From a checkpoint of a small image embedding model.
Model: 0.978M parameters, arch gmlp.
Rows from block 6, named by matrix and row number. Each number is 128 + 24 x the weight over its row's rms, rounded and kept within 0 to 255. All counts start at 0. After the name is the row's rms in percent of the matrix's.
# f: spatial gating (model.blocks.6.mixer.f.weight, 64x64), inputs 0-63
f.8 132 [ 96 150 167 156 169 149 148 154 108 107 145 143 143 135 126 123  94 121 137 123 136 141 122 137  98 143 135 135 106 135  85 137  94 134 168 169 155 103 116 132 112 154 166 162 153 140 106 131  99 145 168 183 174 166 122 147 118 127 107 146 145 134 111  98]
f.9 088 [146  79 108 108 128 105 126 113 105 147  93 102 103 104  99 100 113 104 117 114  83  99  89 110 122 100 113  92  74  91 113  92 105  86 137 113 102  85 118 124 131 100 141 114 123 135 119 131 121 115 142 135 160 138 120 137 113 128 150 120 145 155 135 181]
f.10 084 [123 123 124  89  96  78 104 120 169 144 170 102 118  89 122 127 181 142 160 136  98 102 108 110 183 135 120 113 136 149 125 130 197 109 127 119  98 110  95 108 170 101  97 116 122 130 119 148 153 119 116 133 126 138 115 122 141 120 156 138 146 140 124 128]
f.11 081 [127 114 106 122  97 103 103 133 131 124 133 149 116 131 148 126 139 117 121 147 110 145 149 112 169 169 155 149 111 127 156 154 203 141 142 104 104 149 128 150 160 138  93 114 122 117 125 127 169 123 154 149 156 173 161 101  89 100 125 155 142 138  72 125]
f.12 089 [110 115  98 122 122 119 141 117  94  98  95  92 168 104 125  83 119  86 116  81 146 123 117 106  93 112 127 101 129 114 130 104 125 143 122 128  86 182  88 127 115 116 107  95 137  94  98 101 118 132 118 115 116 123 151  63 109 115 135 117 128 111 107 111]
f.13 089 [ 88  73 102 110 113 112 118 116 155 106 140 119 128 152  97  95 136  90 137 122 113 184 180 104 155 163 135 142 137 163 185 117 146 109 134 107 106 126 158 143 135 127  99 115 110 115 132 115 171 121 111 113 124 144 125 143 120  91 162 139 151 140 110 146]
f.14 095 [108 137 146 139 124 116 137 126 143  55 114 135 123 145 134  99 127  75 115 120 130 130 198 151 109  99  76 106 150 124 113 115 131 149 196 162 127  97 155 153 103 150 109 145 150 130 104  84 126 123 127 143 130 138 120 126 118 126 151 140 113 136 137 140]
f.15 106 [113 136 114 119 131 129 160 128  86 139 140 128 135 122  80 127  79 155 140 141 130 132 187 154 105 135 192 100  99 184 179 104  98 112 112 113 130 122 116  97 145 104 126 130 121 129 149 118 141 110 137 106 117 105 133 128 124 102 135  81 106 136 113  97]
f.16 104 [ 74 126 115 118 137 126 106 124 118  62 106  77  75  91  90 144 107 138 120 131 128 144 160 139 118  97 132 131 117 152  97  96 116  92 158 118 138 105 135  97 103 126 141 123 122 129 128 155 112 111 113 157 131 139 132 162  94 117  90 114  97  99 119 107]
f.17 093 [130 115 139 144 133 144 123 108 127 158 145 160 136 159 102  85  95 145 129  96  82 104  63 106 151 106 126 110 135  93 126 125 111  89  86 151 105  88 133 141 110  85  95  88 122 100 170 110 115 121 137 126 114 143 142 137 117 110 112 136 132 121 111  96]
f.18 086 [ 80 119 122 131 118 120 128 163 101 116 166 125 153 133 164 125 126 102 143  95  66  97  83 105 133 149 154  57  98 139 133 128 114 134 113 114 100 130 110 115 120 135  96 122 118  95 117 152 106 111 101  87 112 136 124 123 113 120 113 112 136 127  84  96]
f.19 099 [129 130 102 107 101  94 111 124 146 141 132 134 118 139 151 119 121  81  87 171 113  72  76 109 134 134 142 153 113  89 123 120 143 138  85 138 126 123 101 110 137  90 103 127 117 129 121  95 124 114 127 144 146 128 106  45 107 109 106 132 138 114 117  99]
f.20 081 [143 146 108 122 137 127 139 113 121 116 162 159 174 163 118 102 114  89 128  94 166 120 117  92 109  99 140 130 125 130 117 116 112 116  86 131 110 118 126 112 115 131 115 117 118 103  86  85 102 148 158 159 119 125 140  54  93 142 119 111 138 141 127  71]
f.21 089 [ 82 114 126 133 124 116 120 102 125 118 140 117  95 153 133 103 122  86  81  81 106 167  78  90 137 120 111 161 105 161 189 150 141 102  97  96 100 105 107 144 131 138 103 151 131 123 108 128 145 150 127 110 123 159 130 127  96 111 141 115 135 114 115 103]
f.22 099 [129 133 136 131 110 121 131 112 141 138 155 138 133 141 159 105 101  50 102  71 113 121 153 127 131 125  95  88 107 145 168 118 123 130  83  91 141  69 145 128 104 116  98  99 112 135 108 116 143 129  92 119 135 161 111 101  90 121 117 134 134 141 119 132]
f.23 108 [111 106 120 131 123 125 128 158 112 151 149 146 139 142 118 162  99 128  84 107  99 106 127 141 101 125 110 101  92 141 153 131 107 151 101 120 140 131 163  55 129  84 112  96  81 127 110  44 154 131 131 134 114 134 142 118 143 135 106 119 118 120 126 126]
f.24 106 [ 72 147 141 131 129 130 135 131 137  98 118  97 106  99 100 142 149 127  86 145 136  86 136  98 151 118 126 135 102 142 117 111 132  70 155  80  82  96 102  96 145 145 153 127 111 125 139 116 137 125 140 111 106 129 162 180 115 162 148 152 142 111 144 102]
f.25 094 [130 127 137 147 104 137 151 124 141 136 125 131 125 140 144 133 143 128 182 132 112 151  98 128 147 185  60  81  43  77  96 103 164 133 136 101 162 125 124 123 142 106 116 128 122 144 129 143 122 111 142 126 129 123 147 141 122 149 115 120 101 111 114 145]
f.26 080 [105 113 117 129 109 152 116 100 131 156 156 104 134 129 147  84 122 114 124 112  89  96  96 115 121 101 174 116  83  71 106 153 128 126 162 120 143 135  93 161 119 105  98  92 141 138  91  92 131  98  88 125 119 115 121 107 106 124 138 102 131 129  87 142]
f.27 098 [106 120 116 114 122 129 135  98 133 124 120 123 112 115 100 117 118 112 100 177 165 129 139 130 111 104  99 190  59  53  99 127 116 135  98 156  98  84 126 128 108 146 135 131 130 115  92 112 148 133 117 112 119 110 119  98  90 109 119 121 117 118 119 134]
f.28 097 [104 128 138 135 107 131 123 110 142  86 121 148 160 135 101 100 118  99  97 110 119 103  98 117 109  97  71  87 184  79 100  96 155 147  84  99 124  91 112 149 130 116 129 127 100  99 113 116 139 141 134 119 103 108 121 143  85 141 123 119 129 130  99 128]
f.29 095 [121 117 115 124 133 122 142 120 120 115 129 116 123 146 137 125 149 120 128 111 128 180 122 150 132  94  69  69 119 187 103 104 140 139  80 130 108 173 127 176 118  97 136 111  96 111  59 107 147 112 149 124 116 130 129 113 109 119 122 127 157 111 116 131]
f.30 102 [142 127 125 129 122 129 134 138 135 118 137 127 132 131 150 108 113 105 122 116 137 170 128  90 116  79  78  79 112  85 188 116 138 136 104 125 104 121 140 127 124  98 118 144 112  78  62  82 136 141 106 123 145 139 118 116 105 128 136 122 137 135  90  79]
f.31 118 [116 112 121 120 137 135 117 119 117  98 140 116 133 118 146 121 116  95 115 118 121 117 141 107 114  50 122 116 109 159 166 130 128  92  97 138 112 140 109 230 128 101 111 127 122 119 111  68 124  98 114 140 134 124 130  90 111 112 115 126 125 127 151 131]
f.32 111 [138 133 143 125 137 133 154 171 112 147 136 100  98 118 123 165 132 156 158  93 138 130 125 138 125 117 141  88  88  97  93 167 106 106 156  84  75 120 106 148 125 166 171 122 115 106 118 136 126 125 163 128 140 104 110 193 125 116 139 151 127 107 113 113]
f.33 091 [163 111 123 130 128 138 146 137 103 104 134 134 162 128 154 143  82 108 128  98  67 105 126 139 150 198 110 126 141 133 124 127  86 172 107  83  91 125  90  89 114 119 130 126 130 120  79 117 134 121 141 135 174 116 113 127 112 117 122 118 120 130  98 133]
f.34 092 [112 121 122 122 117 108 120 114  96 144 101 122 142 105 107 150 113  77  85  96  84 106 103 115 116 116 187 107 120 141 164 162  94 102 154 115  98  88 124 121 101  84 110 102 123 133  99 110 144 139  91 112 116 155 121  99 110 127 109 135 148 115  98 115]
f.35 096 [162 122 117 121 137 137 129 128 102 134  89 106 140 106 116 114 130  76 122 119 117 114  90 143 140 142 100 175 102 125 166 133 104  71  74 181  80  98 114 112 116 108 122 114 115 133 176 163 149 119 124  81 123 124 146 119 119 133 138 123 121 124 111 128]
f.36 102 [143 135 137 133 125 142 158 144 111 125 115 143 143 137 131 138 128  81 106  81  69 137 109 141 135 135 123  99 188 104 161 126 105 130 100  80 150  93 124 130 125 130  76  85  94  86 111 154 141 167 114 114 123 132 135 121 132 137 118 103 115 105 111  99]
f.37 097 [129 118 106 116 122 101 118 117 114 126 122 128 120 103 112  66 133  82 124 121 125  91  76 127 106 150 112 103 121 192  80 138 130 124 109  84  87 168 119 144 129 138 148 102 125  90 106 157 139 119 141 142 128  87 122 161 115 118 121 140 130 111  97 108]
f.38 093 [133 126 136 109 108 119 130 149 140 123 118 118 115 132 109 123 125 152 124  77 115  81  98 138 129 139 138 133 120 111 173 163 119  96  89 142  86 117 203 103 130 111 108 144 157 107  98 116 149 114 106 136 127 118  76  87 112 102 125 117 100 120  81 118]
f.39 117 [120 114  99 116 113 113 138 116 151 113 114 114 132 120 137 110 122 107 126 149 112 143 119  95 131  71  99 120  63 145 146 241 109  90 150 123 119 126 151 134 114 102 108 109 104 124 110 141 137 110 113 132 138 120 121 118 106 103 119 146 147 128 140 139]
f.40 115 [ 79 121 125 113 130 128 125 118  85  95 116  99 125 105  92  81  96 130 106 121 145 114 150 117  86 106 114 129 106 144 127 100  93  64 123 103  96 101 152 118  87  93 115 113 133 159 126 149  87 147 124 125 135 136 133 182 109 129 121 139 139 127 125 105]
f.41 084 [142 118 131 130 140 133 142 114 129  99 147 127 138 153 131 111 128 136 120 131 133  99 121 148 136  99 110 123 103 109 123 126 174 139  85  88 132 114  73 157 163 174 102 113 114 121  68 139 178 100 102 121 171 174 100 109 118 110 113  97 121 138 141 160]
f.42 084 [104 109 129 122 131 127 127 162 121 150 135 119 126 113 114 125 143 138  85 131 122  98 112 145 127  91 109  97 133 116  92  90 139 121 151 111  95 172 107 106 134  89 145  60 112 165 112  81 134 132 115 107 139 201 106 136 156 143 131 106 128 138 108 142]
f.43 084 [153 109  82  90 114 118 127 147 138 122 108 105 122 117 125 129 144 123 113 158 141 125 114 111 114 105  40  82  93 126 122 121 142 103 125 127  95 129 147  93  99 110  78 156 108 136 164 119 110 111 123  94 108 155 160 130 127 112 105  93 116 112 113 127]
f.44 094 [138  95 110 108  98 124 123 134 104 131 128 122 122 135 115 127 139  78 110 139 115 137 134 114 156 102 104 125  67 109  92 111 128 129 129 109 108 110  97 129 120 177 102  81 146  68 123 107 180 187 136 137  91 126 147 166 113 129 128 120 121 123 143 135]
f.45 093 [113 121 108 112  90 111 131 113 133 116 118 109 137 106 114 110 128  94 110 117 118 161 138 135 133  92 146 132  81 101  95 126 125 118 174 120  95 151  70 104  93 134 132 117 102 148  91 117 149 131 194 135 100 120  99 142 126 112 110 102  82 110  92 125]
f.46 082 [128 126 116 123  96 122 114 130 113  99 101 102 107 109 116  99 105 120  86 104 104 135 125 124 127 126 135 107 112 145  96 128 111  91 102 140  86 124 149 125  89  96 111 143  84  95 194  98 110 117 105 193 148 122 102 117 156 149 122 105 145 104 120 109]
f.47 107 [136 119 119 134 130 134 124 131 150 101 163 119 106 161 133  90 119  93 133 120 129 128 134  80  96 114  77 108 130 109 138  67 105 127 114 118 109 177 159 171 133 102 119  79  95  85 142 138 115 147 153 164 144 125 108 150 134 148 146 130 147 136 144 162]
f.48 097 [ 72 117 125 121 150 132 156  90 115 113 143  98  91 134 157  80 101 135 146 112  92 119 161 123  92 121 133 155 101 154 106 109  85 124 142  99 104  67 135 126 107 129 151 153 102 139 138 109 100 134 174 135 141 116 100 137 106 144 148 144 151 126 122 147]
f.49 111 [120 133 149 142 122 132 129 126 142 122 138 144 136 135 123 141 142  92 117 136 110 114  96 140 127  91 129 106 113 121 123 152 170 135 128  83 117 122 115 135 125 156 104 134 141 124 126 157  85 120  31  76 118  69 109 127 182 156 103 131 130 146 130 135]
f.50 109 [121 132 122 121 116 129 125 150 156 160 116 124 122 112  81 113 126 149 114 160 158 119  95 147 109  87  97 152 149 146  82 126 141 120 106 114 116 147 105 146 110 126 126 123 141 184 135 144  91  88 134  90 105 136  91 122 199 148 113 121 153 166 114 145]
f.51 118 [136 105 114 128 129 124 147 160 113  83  85 123 123 100 100 128 130 141 135 109 107 131 123 149 111 135 127 116 121 148 141 137 122 131 109  90 122 113 125 141 121  92 110 116 126 147 183 140  74 108  69 136  68 100 121 129 183 167 119 143 154 137 167 135]
f.52 117 [118 122 122 118 112 134 159 136 121 129 105 125 102 109  90  90 130 141 122 146 119 121 142 136 117 160 127 122  81 107 140 129 153 133 102 109 106 127 128 153 158 167 112 104 135 115 126 159 106 140  89  78 110  67 103 114 152 191 165 139 135 147 165 165]
f.53 122 [152 130 122 123 114 122 139 122 153 159 128 121 116 117 112 129 122  92 138 146 155 146 120 142 124 141 121 136 106 132  91 130 114 107 135 121 125 121  94 132 142 154 172 152  93 118  99 131 110 104 174 105  66 124  35 100 160 161 132 138 138 148 148 156]
f.54 122 [135 117 104 118 133 113 146 157 162  99 106 112 155 104 128 126 123  94  92 136 137 109  99 127 129 118 109 156 131 130 107 100 146 110 136 155 117 107 110  97 127 139 148 168 110  86 143 104 112  81  97 147  79  54 136  81 137 140 106 137 127 117 152 153]
f.55 100 [130  90 107 134 110 119 111  76 112 112 116 115 113  98  86  52 120 127 131 112  94 122 134 139 116 133 104 121 135 131 103  90 114 113 147  94 127 126 162 106 114  93  87  90 110 120 143 137  94 120 118 107 135  85  92 106 117 113 113 113 126 123 152 172]
f.56 118 [141 127 116 126 127 130 157 126 143 124 109 104  88 106  86 119 156 137 143 112  92 130 137  95 165 118 155 115 118 111 108 123 136  91  91 109 103 116 101 138 153  90  87 100 128 126 108 119 150  86  90 117 144 101  90 162 124 105 122 121  97 137  91  70]
f.57 137 [138 170 148 149 173 167 140 133  94 151 141 159 161 160 104 114 101 144 149 149 142 129 126 163 126 150 134 126 106 110 110 164  72 146 133 110 103  97 115 142 101 140 102 115 108 112 113 144 103 120 114 136 113 130 106 124  86  85  91 112  95  92 103 128]